{
  "model": "audio captioner",
  "dataset": "songs of 200 made-up bird species, synthesised, often over outdoor noise",
  "train_examples": 39062,
  "noise_aug": 0.01,
  "time_shift_ms": 100,
  "n_mels": 64,
  "hop_length": 320,
  "input": "log_mel",
  "spec_augment": false,
  "win_length": 400,
  "tokenizer": "word",
  "vocab_size": 50,
  "encoder_arch": "vit",
  "encoder_norm": "layernorm_no_bias",
  "encoder_norm_position": "pre",
  "encoder_activation": "gelu_tanh",
  "encoder_mlp_ratio": 2,
  "encoder_head_dim": 64,
  "encoder_fused_qkv": false,
  "encoder_bias": "all",
  "encoder_qk_norm": false,
  "encoder_parallel_block": false,
  "encoder_inner_norm": false,
  "encoder_kv_group_size": 2,
  "encoder_patch_size": [64, 2],
  "encoder_layers": 8,
  "encoder_width": 384,
  "encoder_positions": "learned",
  "fusion": "cross_attention",
  "label_smoothing": 0.05,
  "decoder_width": 128,
  "decoder_layers": 6,
  "decoder_norm": "rmsnorm",
  "decoder_norm_position": "pre",
  "decoder_activation": "gelu",
  "decoder_mlp_ratio": 4,
  "decoder_head_dim": 48,
  "decoder_fused_qkv": true,
  "decoder_bias": "all",
  "decoder_qk_norm": false,
  "decoder_parallel_block": false,
  "decoder_inner_norm": false,
  "decoder_drop_path": 0.15,
  "decoder_positions": "learned",
  "decoder_cross_attention_every": 1,
  "decoder_tie_embeddings": true,
  "init": "xavier_uniform",
  "residual_init": "scaled_by_depth",
  "optimizer": "cautious_adamw",
  "learning_rate": 0.001,
  "beta1": 0.95,
  "beta2": 0.999,
  "eps": 1e-08,
  "max_steps": 12600,
  "batch_size": 256,
  "epochs": 82.6,
  "lr_schedule": "wsd_sqrt",
  "decay_fraction": 0.2,
  "final_lr_fraction": 0,
  "warmup_steps": 370,
  "weight_decay": 0.09
}
Rows from block 3 of the audio encoder of a small audio captioner, named by matrix and row number. Rows with one number belong to one neuron. Each number is 128 + 32 x the weight over its row's rms, rounded and kept within 0 to 255. All counts start at 0.
Before each neuron's rows are labels from the 100 clips, of 14848, where the neuron reaches its highest value: "lies over" is the class under the peak. Only what is clearly more common there than usual is listed. The data: songs of 200 made-up bird species, synthesised, often over outdoor noise. In brackets: how many of the 100, against the usual share in percent.
# fc1: MLP up (encoder.blocks.3.mlp.fc1.weight, 768x384), inputs 231-307
# fc2: MLP down (encoder.blocks.3.mlp.fc2.weight, 384x768, transposed), outputs 231-307

lies over: downsweep (37 vs 4.8); upsweep (25 vs 4.5)
fc1.299 [129 140 125  82 161  94  78 112  96 101 142  82 121 159 178 143 100 135 140 132  82 156 118 120 115 211 131 159 132 178 177 112  90 114 178 166 109  87 152 101  99 128 120 140 137 165 123 142 105 191  78  71 118 163 111 110  83  83 143 181  86 135 124 121 107 138  93  89  84 145 113  79 133  81 109 131  93]
fc2.299 [168 124  54 120 117 167 189  99 196  77  88 123 125 156  67 160 104 108 151 121 151 112 105 168  88 194 112 106 131 104 113 157  76 135 112 135 122  88 137 132 124 180 138  81 128 140 101 149  93 115 113  77 125 127 119 105  64 103 204 118 111  84 162 163 146 103  89 146 166 138 142 134 174 157 125 104 130]

lies over: dip (34 vs 2.6); buzz (32 vs 3.5)
fc1.214 [118 155 120 141 129 110 103 179 103 105 141 152 122 102 132 166 135  47 131 101 144 181 148 167 103 117 116 125 122 111 138 153  87 144 195 110  98 129  63 139 149  79 129 132 124  59 107 122 139 146 165 113 196 139 131 138 158 171 137 148 101 139 138 177 131  47 153 125  45  91  60  41 132 116 155 130 169]
fc2.214 [133 144 204 139 121  82 167 148 127 122 171 110 182 111 116 112  69 167 122 145 111 111 120 151 160 113  68  87  90  83 185  82 124  65 118 155  81 178 106 209 111 133 130 116 108  70 153  99 112 142 175  93 168 182 123 106 148 139 111 115 122 134 143 167 166  88  98 131  87 118 152  75 159 161 144 141 120]

lies over: downsweep (46 vs 4.8)
fc1.234 [146  85 124 187 127 163  80 164 144  91 130 125 113 164 143 123 136 159 105 103 144 119  81 136  58 108 154  73 105 161 158 125 135 112 126 100 110  92  82 100 147 136 166 160 134 128 111 158 203  67 160 150  94  91 175 132 128 155 168 105  43 145  70  92 133  74 127 157 160 107 132  36  88  87 141 164 108]
fc2.234 [162 105  92 135 166 160 136 121 182 116 123 102 128  84 131 128 109  94 161 111 168 132  64 130 144 156 113 157  64 136 130 170 154  83 160 106 160 148  95 132  75 127 120  77 157 152 197 154 102 162 128 146 161 183  91 116 151 148  91 159 151 145 156 138 165 154  84 143 156 139 112  70 128 103  88 155 144]

lies over: arch (27 vs 3.6)
fc1.358 [109 118 165 185 112 112 164  88 124 135 154 118 115 118 174 193 169  52 138  97  92  85 206 118 136 165 137 140 105 100 168 117  82 111 107 155 185 122 119 158 117 109 148 195 145 196  87 135 100 120 149 126 147 110 121  76 131 108 153 213  95 152 108  74 111  95 119 135  82 131 159 164  90 113  84  94 172]
fc2.358 [110 154 144 146 125 116 132 125  70 196 163 124 102 131 138 115 113 139 122  64 135 130 129 109 169  87 137 127 108  75 143 122 130  85  85 199 103 142 141 122 120 121 195 147 146 112  98 118 104 120 102  71 130 139 122 125 128 129  74 132 157 132 179 123 156 167 115 135 105 128  88 124 169 150 156 140 135]

lies over: dip (31 vs 2.6); upsweep (30 vs 4.5)
fc1.314 [113 151 148 139 141 127 103 151 100 106 112 124 107 138 110 140 159 180 182 142 133  68 110  92 132  70  91 118 128  90  95 101 113 118 124 113  89 153 133 129 174  93  53  96 148 190 148 189  71 147 163 170 117 121 149 109 171 100 121 122 124 116 146 126 123  55 114 183 141  94  97  81  90 108 108 162 168]
fc2.314 [ 63 182 155 103 145 112 145 116 167  84 111 153 181  97 111 132 148 129  99 105  82 161 133 161 135 131 141 134 116 132 118 156 141 182 177 111 139 157 113 140  72 154 158 156 139 159 102 105 171  78 129 121 127 118 110 146 166 119 146 107 127 167 143  91 148  82 175 171 121 143 136 106 153 110 163 137 152]

lies over: downsweep (47 vs 4.8)
fc1.120 [142 107 130 125 133 185 103  90 146 124 175 128 148 147 135 145 121 105 125 122 144  92 167  79  85 153 203 126 186  81 156 110 119 103 195 144 179 114 177  68 182  97 127 203 141 186 108 161 194 134  83  90 133 139  33 134 132 158  89 210 115 133 116 117 132 166 118 121 125 134 129  77 136 100 164 123 135]
fc2.120 [174 120 150 144 139 118  88  72  91 137 152 156  91 139 150 157  83 154 129 139 102  53 175  93 149 101 176 143  62 179 106  85 143 124  67 171 102 121 130 127  85  91 141 150 125 128 136 123 145 140  89 106 102  72 119 174 113 134 156 178 133 124 105  94 135 150  91 154 169 171 127 138 128  96 154 163 150]

lies over: buzz (37 vs 3.5)
fc1.164 [150  94 128 118 187 118 152 128  89 160 110 168  88 162 124 135 128 150 146 182 126 102 185  81 162 154 156 154  75 122 180  68 149 163 113 159 112 141  95 136 122  70 106 104  89 113 127 148 146  55 114  75 152 180 179 118 144 164 140 185 126 160 161 157 108  66 121 128 112 141 111  97  86 130 122 130 158]
fc2.164 [119 125 110 134 109 118  84 158 125 157 102 133 154 168 169  76 179 156 102 127 130  54  89 118 162 133 111 102 113  48  60  82 107 112  66 126 143 130 106 134 112 131  95 121 140  71 124 161 179 130 100 111 133 120  46 156 133 137 153 141 145 160 140  90 156 131 173 134 133 124 120 159 134 151 154 141 118]

lies over: dip (48 vs 2.6); downsweep (38 vs 4.8)
fc1.321 [137  59 122 177 174 109 104 114 123 203 151  70  91 175 121 175 122 124 116 134 110 134 150 148 139 121  90  89 102 100 177 137 124 136 130 185 129 137 126 101 101  56 129 120 125  61 135 112 167 121 172 135 127 179  71 119 163 176 114 153 132 122 244 106 146 144 153 130 105 167 139 158  91 143 154 152  82]
fc2.321 [ 99 171 101 149 106 164 135  99  92 108 130 164  86 131 173 178  94  98 100 152 136 141 129 142 156 136 152 190 131  97 112 120 134  95 113 106 141 142 108 163  66 103  99 139 108 147 191 101  95 110 144  92 143 144 131 107 141 153 148 135 129 121 157  98 124 109 180 116 159 101  96 142  90  77 105 110 196]

lies over: buzz (29 vs 3.5)
fc1.480 [187 129 160  93 225 129 153 174 151 119  93 129  41 142 137 213 104 158 118 158 139 133 174 128 111  98 118 132 183 148 168 168 106 128 182 143 182 117  91 112 117 133 116 162 119 161 103 165 110 194 109 117 106 174 144 172 157 112 113 219 140 141 174 137 149 119 136  69 103 154 122 112 106 118 134 115 171]
fc2.480 [141  92 127 102 151  89  79 138  68 173 114 125 154 137 144 158 140 158 116  96 143 107 154 148 102  97  98 117 187 110 134 110 124  86 124 142  93 104  34 157  93 123 108 143 151 150 177 124 169 120 153 133 129 136 142 110 118  78 149 141  96 128 160 120 130 100 168 114 124 151  97 146 127 140 118 133  87]

lies over: warble (35 vs 3.4)
fc1.243 [131 106 165 158  92 119  99 154 119 168 127 129 148 184 119 133 123 107 135 120 119 166 132 167 124 140 107 114 135 127 174  82 133 123 157 168 130 138 150  90 177  41 119 156 122 121 111 102 138 111 132 181 142  95 158 136 153 124 205 140 106 161 141  77 128 151 119 118 106  90 165 154  75 112 149  67 141]
fc2.243 [171 121 105 141  96 149 164 117 116  97 143  66 157 122  54 182 107  93 168 125 106 133 122 128 190 107 135 102 157 142 178 121 120 155  85 151 155 148 171  75 154  88  88  87  44  76 118  92 155 130  61  65 156 156 142 109 121 176 137  93 170 159 195 102 129 140 121 104 160 130 166 193 120 150 146  88 130]

lies over: arch (30 vs 3.6)
fc1.169 [146 143 150 163 181 141 108 155  95 194 171 117 133 107 172 145 142 117  82 155 183 146 154 179 104 132 138 138  94 173 225 119 112  82 144 143 128 120  92 146 158 101 190  88 151 207 146 127 190 100  78 136 142 132 132 156 182 111 141 217 136 106  91  56 100 133 160 142  72 111 138  46  88  90 154  99 168]
fc2.169 [143 155 134 116 108 140 136 131 115 114 155 142 128 146 161  90 112 108  92 141 116 169 107 168  95 163 139 136 164 157 126 177  57 141 116 124 164 112 212 189 128 157 228 155 143 152 147 132 103 103 110 171  92 124  23 158 115  78 139 123 125  80  72 162 149  67 107 163 102 126 153 149 142 129 129 136 170]

lies over: dip (33 vs 2.6); warble (26 vs 3.4)
fc1.286 [123  96  92 140  92 117 137 151  89 159 144 100 109 169 142 150  92 123 157 108  68 133  97 154 103 144 150  91 128 110 148 104 108 144 175 146 199 146 105 126  77  95 176 136 178 135  91 173 130 138 161 158 132 108 168 119  88 114 183 142  37  93 112 136  95  84  95 162  89 108 158 131 130 106  87  97 201]
fc2.286 [ 83  75 147 145 165 147 108 129 136 132 111  85 164 123 133  81 146 209  88 122 116 142 166  92 109  96 103  70 162 163 184 154 129 155 196 113 158 153 134 127 211 126 154 193 123 122 161 174 148 166 103 138 122  90 128 151 127 121 138 111  94  81 137  93  89 146 134 145 161  95 123  76  96 181 131 120 140]

lies over: steady whistle (34 vs 5.7); dip (27 vs 2.6)
fc1.43 [163  97 136 112 128  89 171 132  90 167 162  89 102 153  95 132 157 134 177 124 103 143  85 107  82 191 110 155 137 163 152 110 182 167 130 110  94 100 100 156 142 127 194 174 114 143 119  62 124 127  95  70 132 145 113 104  62 134 133 129 141 143 110 125  66 118 115  59 131 157 127 123 110 106 103 129 121]
fc2.43 [ 86  84 203 187 130  45  85 125 102 117 141 155 146 121 148 173 137 127  98  98 119 181 106 181 162  56 143 171 135 140 209 173 147 154  92 162 156 113  92  91  98 118 101 206 163 100 100 119 126 131 100 184  77 162 138  95 121 149 169 101 118  88 112  92 120 141 139 159 112 104 181 192 179 131 134  90 117]

lies over: upsweep (53 vs 4.5)
fc1.376 [145  66 141  58 163 116  57 166 136 155 146  92  59 138 121 130 104 153 114  96  87 174 116  94 192 128 124 153 159 142 103 104  85 103 179 209 155 145 181 139 129 113 115  74 139 147  84 167 111 211 111 120 127 141  72 114 106 130 166 204 122 112 141 178 112  95 111 122 131 103 101 154 123 125  99 112 118]
fc2.376 [179 164 123  55 147 151 172 118 144  72 117 123  68 144 108 122 102 129 134 160  78 148 170  83 119 139 132 124 190  75 100 147 148 138 118 131 123 147 198 175 139 143 113 103 125  98 152 111 133 147 167 137 156 180 132 165  77 145 146 108  98 151 183 152 138 124 128  96 119 155 110 181 167 158 129 142 164]

lies over: warble (33 vs 3.4)
fc1.514 [144 171 117  49 189 162  85 115  90 119 102 104 114  98 126 152 103 127 156 114 151  85  60 116 119 130 156 149  71  76 106 124  87 116 171 129 136 123 145 119  68  68 108 129 154 145 131 175 134 154 178 175 124  86 113  83 112 115 185 129  97 122 135 164 103 125 188 162 113 170 108 165 131  97 136 136 199]
fc2.514 [105 123 136 118 169 107  97 128  99 121 162  77 135 105 151 192 129 174  97 130 167 172 103 174 128  97 110 160 177 132 100 109  90  83 142 116 166 173 137 150 148  86  99 201 167 132 140 128 171 208 154 144 185 105 141 141  81 142 125 126  79  81 136 156  84 109 178  85  88 154 103  98 149 143 122 163 152]

lies over: harsh note (62 vs 4.6)
fc1.350 [193 189 141 147 147 150 151 122  97  79 119 137  15 150 126 198  83 143 112 132 129 170 190 129 168 146 117 103 168 111 126 105 142 116 183 166 150 154 136 154 172 122 133  99 116 115 146  91 127 135 101  95 130 116  89 169  85 166 202 114  59 143 188 143  98  67 107 127  74 159  65  99  73  90 179 145 191]
fc2.350 [159 140  92  70 172 143 117  86 157 156 149 161 141 114 113 159 113 142 128 205 165 109 155 181 142 166 133 170 124  97  90 142  96  99 125 117 111 121 103 154  96 241 133 143  96 208 131  70 101  97 101 122 104 156 100 150  89 182 124 137 201 114  94 126 144 161 107 120 112 180 145 107 146  92 160 144 166]

lies over: steady whistle (41 vs 5.7); warble (25 vs 3.4)
fc1.478 [124 164  70 119 135 125 154 127  62 113 132  94  88 120 129 199  79 117 117 137 120 168 150 124 173 167 104 144 130  78 111 124 111 162 133 123 101 113 162 131  65  79 149 179 143 168  97 154 175 196 159 165 146 129 157 122  68 145 123 117  32 112 169 186 142 113 123 103 107 114  56 160 170 125  96 164 175]
fc2.478 [120 206 113 128 135  89 175 118  87  83 143 131 158 153 101 155 109 147  91 160  77 142 135 126 102  97  95 172 106 167 149 149 188 130 111  44 171 103 133 116 142 138 150 122  82 107 185 107 132  63  88  50 144 129 135 149 149 131 132 157 140 171 128  95 183 100 102  92 131  98 121 138 123 126 146 161 134]

lies over: click (35 vs 0.1)
fc1.52 [166 109 127  77  87 130 134  76 111 175 128 173 106 188  75 160  83 162  76 126 104 213  68  80 153 106  93  98 120 112 142 125 181 133 132 135 179 133 128  90  91  89 159 135 110 113 155 110 208 139  71  63 114 115 129 147 181 143 117 135 144 126 180 156 111  92 122  74 122 170 115 161 130 109 133 109 101]
fc2.52 [109 109 140 110 144 129 133 132 101 112 122 134 115 120 113 129 155 132 159 141 147 133 157 140 195 145 116 143 114 115 102  98 154  90 104 109 157 136 127 142 149 130  61  96 114 122 157  86  99 186 168  83 154 114 131  82 149 137  98 134 141 147 127 107 126 136 131 109 125 100 142 123 120 149 161 139 179]

lies over: harsh note (39 vs 4.6); dip (28 vs 2.6)
fc1.765 [116  47 153 116 200 162  81  95 127 124 153 139 145 195 127 128 100 140 200  87 140 187  66  96 167 109 133 161 117 166 152  66 153 129 232 117  56 135 169  77 143  56 123 130 186 128 124 114 142 136 177 143 173 113 139 129  82  79 101 133 113 162 110 152 195 180 124 164 124 146  53  90 135  53 135 175 110]
fc2.765 [ 80 113 136 169  87 155 131 112 126 133 111 103 162  70 161 135 170  79 121  83 127 148 123 169 128 122 126  91 119 153 122 143 119 154 160 160 139 131 138 115 101 101 165 222 119  79 125 182 152 130 127 130 108  87  92 143 123 181 130  76 118 156 175 184 148 127 159 139 139 105 156  93 120 134 131 145 139]

lies over: downsweep (29 vs 4.8)
fc1.593 [152 114  99 110 123 141  88 113 110 174 108 138  98 139 115 153 116  99 109 118 120 135 110 141 120  57 157 155 175 179 138 111 121 138 220 126 170  55 107  76 135 122 138 151 159 152  92  84 183 130 159 130 147 134 119  81 216 147 103 187 116 165 150 153 113  84 118 101 118  85  95 108 139 103  74 134 156]
fc2.593 [164  74 147 101 106 111 193 174 167 112 142  75 162 108 118  91 154 145 117  91  93 129 146  83 151 117  76 135 124 141  94  97 183  98  53 105 132 163 123 145 160 139 128 156 152 103 187 125 160 121  78 122  71  91 141  79 141  63 161 108 158  79 104 156 122 137 135 102 207 133  97  86 137 140 143  68 120]

lies over: buzz (41 vs 3.5); downsweep (26 vs 4.8)
fc1.764 [118 149 101 166 181 104 158 155 114 172 142 130 108 181 190 157 141 190 149 140  73 112 126 124  93 111 126 102  90 165 205 122  82 110 102 157 137 160 154 106 144 118 210  96 118  98 134 111 158  89 163 140  91 204 164 117  98  84 105 197 104 134 132  77 143  57 168 123 104 163 171 123 146  92 172 154  83]
fc2.764 [100 134 175 104 156 103 135  95 113  52 115 118 119 114 109  89 123 159  82 184  79 119  58  61 139 168  83 117  88 107  84 126 154  64 128 104 117 130 127 110 108 161  81  86 123 119 164 150  86  94 124 123 119  90 166 103  78 178 130 118 157  97 141 113 197 181  90 127 192 114 157 146 151 135 149 122 118]

lies over: downsweep (40 vs 4.8)
fc1.563 [151  77 142 122  91 120 107 150 104 103 126 116 136 110 138 157 138 144 153 157 141  92 108  96  91 119 158 130  91 196 182  83 163 171 140 135 102 128  99 103 172 102 154 168 182 170 158  94 168  90 171 111 127 169 149 192 139 136 117 168 129  92 100 105 140 148 154 136 126 188 173 105 116 113 147  86 100]
fc2.563 [ 99 132 137  92 134 107 172 112 121  70 103 139 121  93 106 163 117 165 147 142 150 133  82 105 181 182 115 145  96 171 104 129 151  36 109 129 143 115  71 159  89 130  80 161 148 107 177 141 129 121 105 142 170 141 175 117 134 150 137 117 148 167 139 102 152 205 104  94 179 140 131 131 134 145 127 147  71]

lies over: dip (55 vs 2.6); arch (37 vs 3.6)
fc1.200 [106 147  88 119 121 145 116  66 127 115 115 153 152 158 134 144 188 170 244 145 148 104  80 123 110 138 181 153 150 147 163 100  96 155 177 123 158 108 151  86 141  99  66  75 176  91 148 130 100 123 128 103 140  69 120 104 145  60 130 143 103 122 166 149 148 135  88  74  71 101 147 148 103  94 128 131 116]
fc2.200 [111 203 146 131 170 138 102  97  38 150 106 165 168 153 103 128 109 137  94 127 132 151  91 181 125 172 136 165 120 120 131 148 193 121 128 100  94 147  92 139 115 122 173 146 139 161 147 101 121  83 119 106 114  94 151 143 119 118 166 138 119  52 193 151 143 118 114 110  44  62 103 140 171 145 137 109 141]

lies over: upsweep (35 vs 4.5)
fc1.381 [159 151  89 105 172 117 138 148  61 195 151  85 104  91 173 137 107  85 123 142 131 202 119 176 139 116  90 160 118  73  88 126 171 121 128 127 123 108 161 114  98  97 152  80 150  76 108 199 126 164 158  75 126 133 101  89  97  84 150 174 125 149 130 143 106  34  99 101 118 137 116  54 140  90 112 175 178]
fc2.381 [180 143 134 141 149 103 104 147 144 159 111  99 187  83 151  92 122 168 129 131  75 115 134 135  90 154 110 131 125  99 104 129 106 128 108 128 100 111 156 131 182 100  87  80 168 114 152 122 112 179  92 136 133 138 146 193  74 101  95 119 125 149 113 227 138 141 133  93 160 144 130 104 100 153 121 144  78]

lies over: steady whistle (52 vs 5.7)
fc1.404 [130 144  69 107 144 102 154 148 149 157 128  74  96 107 144 186  61  76 138 125 127 107 125 143  65 188 159 163 106  69 121 140  97 134 118  99 124 122 137 124  79 136 120 143 145 208 117 147 142 197 105 157 115 106 151 106 115 167 161 157 101  70 138 183  82 108 171 111 118 103  88 184 186 149 120 171 182]
fc2.404 [103 158 112 109 132  92 116 116 100 131 137 169  90 113 161 125 168 153 104 130  91  81  78  63 121  71  96  79 119 182 136 137  98 103 125  72 103 115  69 157  99 154 157 128 111 122 188 142 175  26 104  93 139 162 234 184 181 135 196  62 105 206  83 128 178 120 100 105 123  91 187 152 108 126 120 186  79]

lies over: downsweep (58 vs 4.8)
fc1.577 [154 102 137 187  89 152  46 177 136 174  94  97 168 184  84 119 123 101  91 118 153 151 103 151 109 150 159  85 112 171 151 138 129 126 166 133 138 189 124  73  62 112 183 139 133 126 103 150 115 148 136 134 132 165  59 143 114  90 119 170 102 138 188  55 117 167 172 163 112 135 108 110 150 129 126 113 181]
fc2.577 [ 70 168  84 160 119 129 202 118  79  92 135 153 154 161 148 116 110 201 127 122  94 106 164 157  77  78  98  95  93 113  79 105 170  72 117 100  50 167 124 150 178 134 160 131 119 113 165 189 142  78 119 103 168 132 130 123 161 166  79 138 141 128 135 105 181 184 142 147 218 151 143  69 156 141 139 136  98]

lies over: harsh note (59 vs 4.6)
fc1.25 [177 134 146 147 143 141 133 102 156  78 178  83 122 192 121 119 142  69  88 128 194 152 163 126 136 132 183 155 150 194  99 165  90 161 169 111 149 130 164 106 141 118 143 174 169 149  67 114 120  77 142 117 150 123 165 174  24 124  82 129 125 166 140 111 157 155  96  98 121 121  58  67 125 108  70 133  82]
fc2.25 [163  80 135 109 113 142 142 112 172 133 112 111 129 152 130 165 157 133  90 208  83 161 101  67 163 143 119  85  80 106 135 159  66 131  53 163 108  82 162 108 159 117 129 159 101 103 175 101 167 114 112 136 116 189 112 139 207 162 121 136 149 143 137 155 161 169 130  82 121 197 171  70 130 125 113 116 125]

lies over: warble (31 vs 3.4); dip (25 vs 2.6)
fc1.761 [ 92 116  76 106 142 147  92 140 118 139 161 139  75 148 192 174 154 173 145 120 211 181 112 184  95 140 116 148 192 153 163 109 138 126 128 128 145  56 127 115 104 136 188 137 199 138 152 156 195 122 167 175 122 124 144 105 114  99 138 109 105  85 147 126 103  96 166 105  79 126 135 176 144 121  96  97 171]
fc2.761 [ 99 174 132  66 101  49 150 101  86 129 113 145 171 142  92 151  78 171 106 168 158 102 113 125 118 165  49 109  89 130  84 178 101 139  76 147  72  99 129 120 124 198 174 153  89 140 140 120 123 107 125  92 107 175 207  74 155 121 184 128 168 109 136 154 103 125  98 100 151 165 186 133 204 136  89 135 147]

lies over: steady whistle (28 vs 5.7)
fc1.631 [142 128 140 112 160 119 140 128  85 122 115 139  77 106 217 180 139 102 162 113  98 117 121  99 129 160  82 144  79 102 130 147  83 157 154 159 139  80 164 119 123 131 199 126 134 201 147 130 166 137 120  93 124 166 112 104 137 126 124 126 151 139 106 112 123 129 144 114 147 109 106  88 112 132 153 127 138]
fc2.631 [129 115 150 105  84  78 107 134  86 107 132 133 168 145 156 134 104 161 102 130 113  84 152 126 108 161  89 111 142 106 157 170 159 121 127 149  70  92 139 102 148 124  98  80 126 106 115 173 158 144  97  68  87 123 130 165 133 116 158 185 116 108 153 139 162 124 176 143 116 104 112 155 136 144  63  45 112]

lies over: harsh note (25 vs 4.6)
fc1.529 [102 130 156 144 180 124 136 138 170 140 199  80 111 147 102 118 193 125 228  98 152 162  91 139 144  99 112 114 111 108 175 118 188 169 106 108  94  82 219  86 149 111 205  70 116 125 135 105 154 105 118 143 121 185  76 127  73 132 144  96 178 179 112 120 162 157  88 167  85 172 158 172 111 126 173 121 102]
fc2.529 [167 120 111 134 127 152 107 162 151  88 145  75 106  82 169 108  90 143 133 142 128 149 170 148  93 117 163 128 139 210 158 157 137 104 138 103 110  96 119 121 108 134 156 188 154 118  94 126 137 155 166 112 105 115 143  77 169 137 160 159  77  97 145 126 118 118 102  45  65 116 118 197 128 188 176 181 127]

lies over: dip (49 vs 2.6)
fc1.59 [147 110 129 192 127 146  75 107 144 137 119  93 144 173 130 130 181  67 111 152 125 146  77 134 104 107 111  96 113 148 125  76 152 136 201 100 101 161 156 113 101  88 133 139 155 143 119 205 134 110 196 184 120 121 164 124 124 131  86 161 119 122 120  81 168 133 135 157 114 107 118 102 110  69 131 130 172]
fc2.59 [114 118  67 169 133 101 119 100 135 152 127 103 156 131 161  70 168 160 127 137 132 132  94 233 126  94 114 134 115 141 158 147 128 153 139  80 124  71 139 122 146 121 147 141 144 120 139 166 113 112 175 136 139 160 134 204 138 131 129 133 128 118 151  96 138 137 175 174 157  84 209 226 135 138 133 182 134]

lies over: warble (42 vs 3.4); upsweep (30 vs 4.5)
fc1.156 [141 151 121  99 129 139 142 126  29 169 100 138  26 119 143 208 103 147 157 117 125 214 131 122 157 140 108 108 167 111 111 143 122 138 153 211 199 143 109 131  67 106 157 166 127 114 119 157 221 139 133  61 110 116 176 111 132 121 139 142  83 123 168 139  98  69  90  87  88 151  73 107 132 132 110 120 160]
fc2.156 [114 127 118 170 109 112 102 159 150  87 105 128 200 128 147  87 194 162  59 164 190  65 162 153  89 160 139 186 136 131 141 113 147  73  62 117 110 116 104  97  90  97  65  76  86 128 113 148 106 117 128 144 113 147 109 174  94 150  88 173 108 123  72 125 138 145 121 175 141  91 155 174 108  69 134 103 102]

lies over: warble (49 vs 3.4)
fc1.524 [189  93 135 117  96 152 103  69 120  95 152  52 145 125 164 147  92 120  70 127 139 139  88 140 151 171 100 129 100 126 128 122 107 181 122 165 165 120 170 111  53 115 172 148 137 142  85 157 120 131 117 147 104 125  81 164  95 139 131 111 143 115 110 100  99 118 146 125 139 140 128  92 132 143  65  98  86]
fc2.524 [ 65  98  82 160  54 147 134  96 162 104 154 120 120 111 131 155 179 148 105 136 124 114  95 128 154 154 167 171 152 114 112 125 102 127 108 125 111 102 111  98 144 157  24 156 123 145 156 107 112 133 110 121 158 177 140  27 187 128  91 171 132 105 122  87 154  75 119 131 120 115  83 127 162 129  47 118  88]

lies over: downsweep (82 vs 4.8)
fc1.389 [144  70  87 140 128 100 114 151  60 129 137  67 155 141 144 108  95  66  68 125 100 140  84 106  88 128 173 120 116  79 161  82 120 168 105 168 137 100 126 151  96  88 122 145 115 111 145 162 172 118  77 120 146 100 130 109 116 147 142 127 109 114 129 154 150  70 147 111  68 165  97  84 140 107  77 139  62]
fc2.389 [158 120 102 150 103 123 137 114 118 112  67  76 177 178 146  99 176 100 126  97 133  97 130 126 149 157 163 100 119  66 137  98 161 136 155  92 146 148  77  88 157  91  63 109 146  78 166  69 172  98 108 157 160 155  93 121 142 145 180 185 117  60 185 125 106 173 112  81 144 186 124 159 113 131 170 116 113]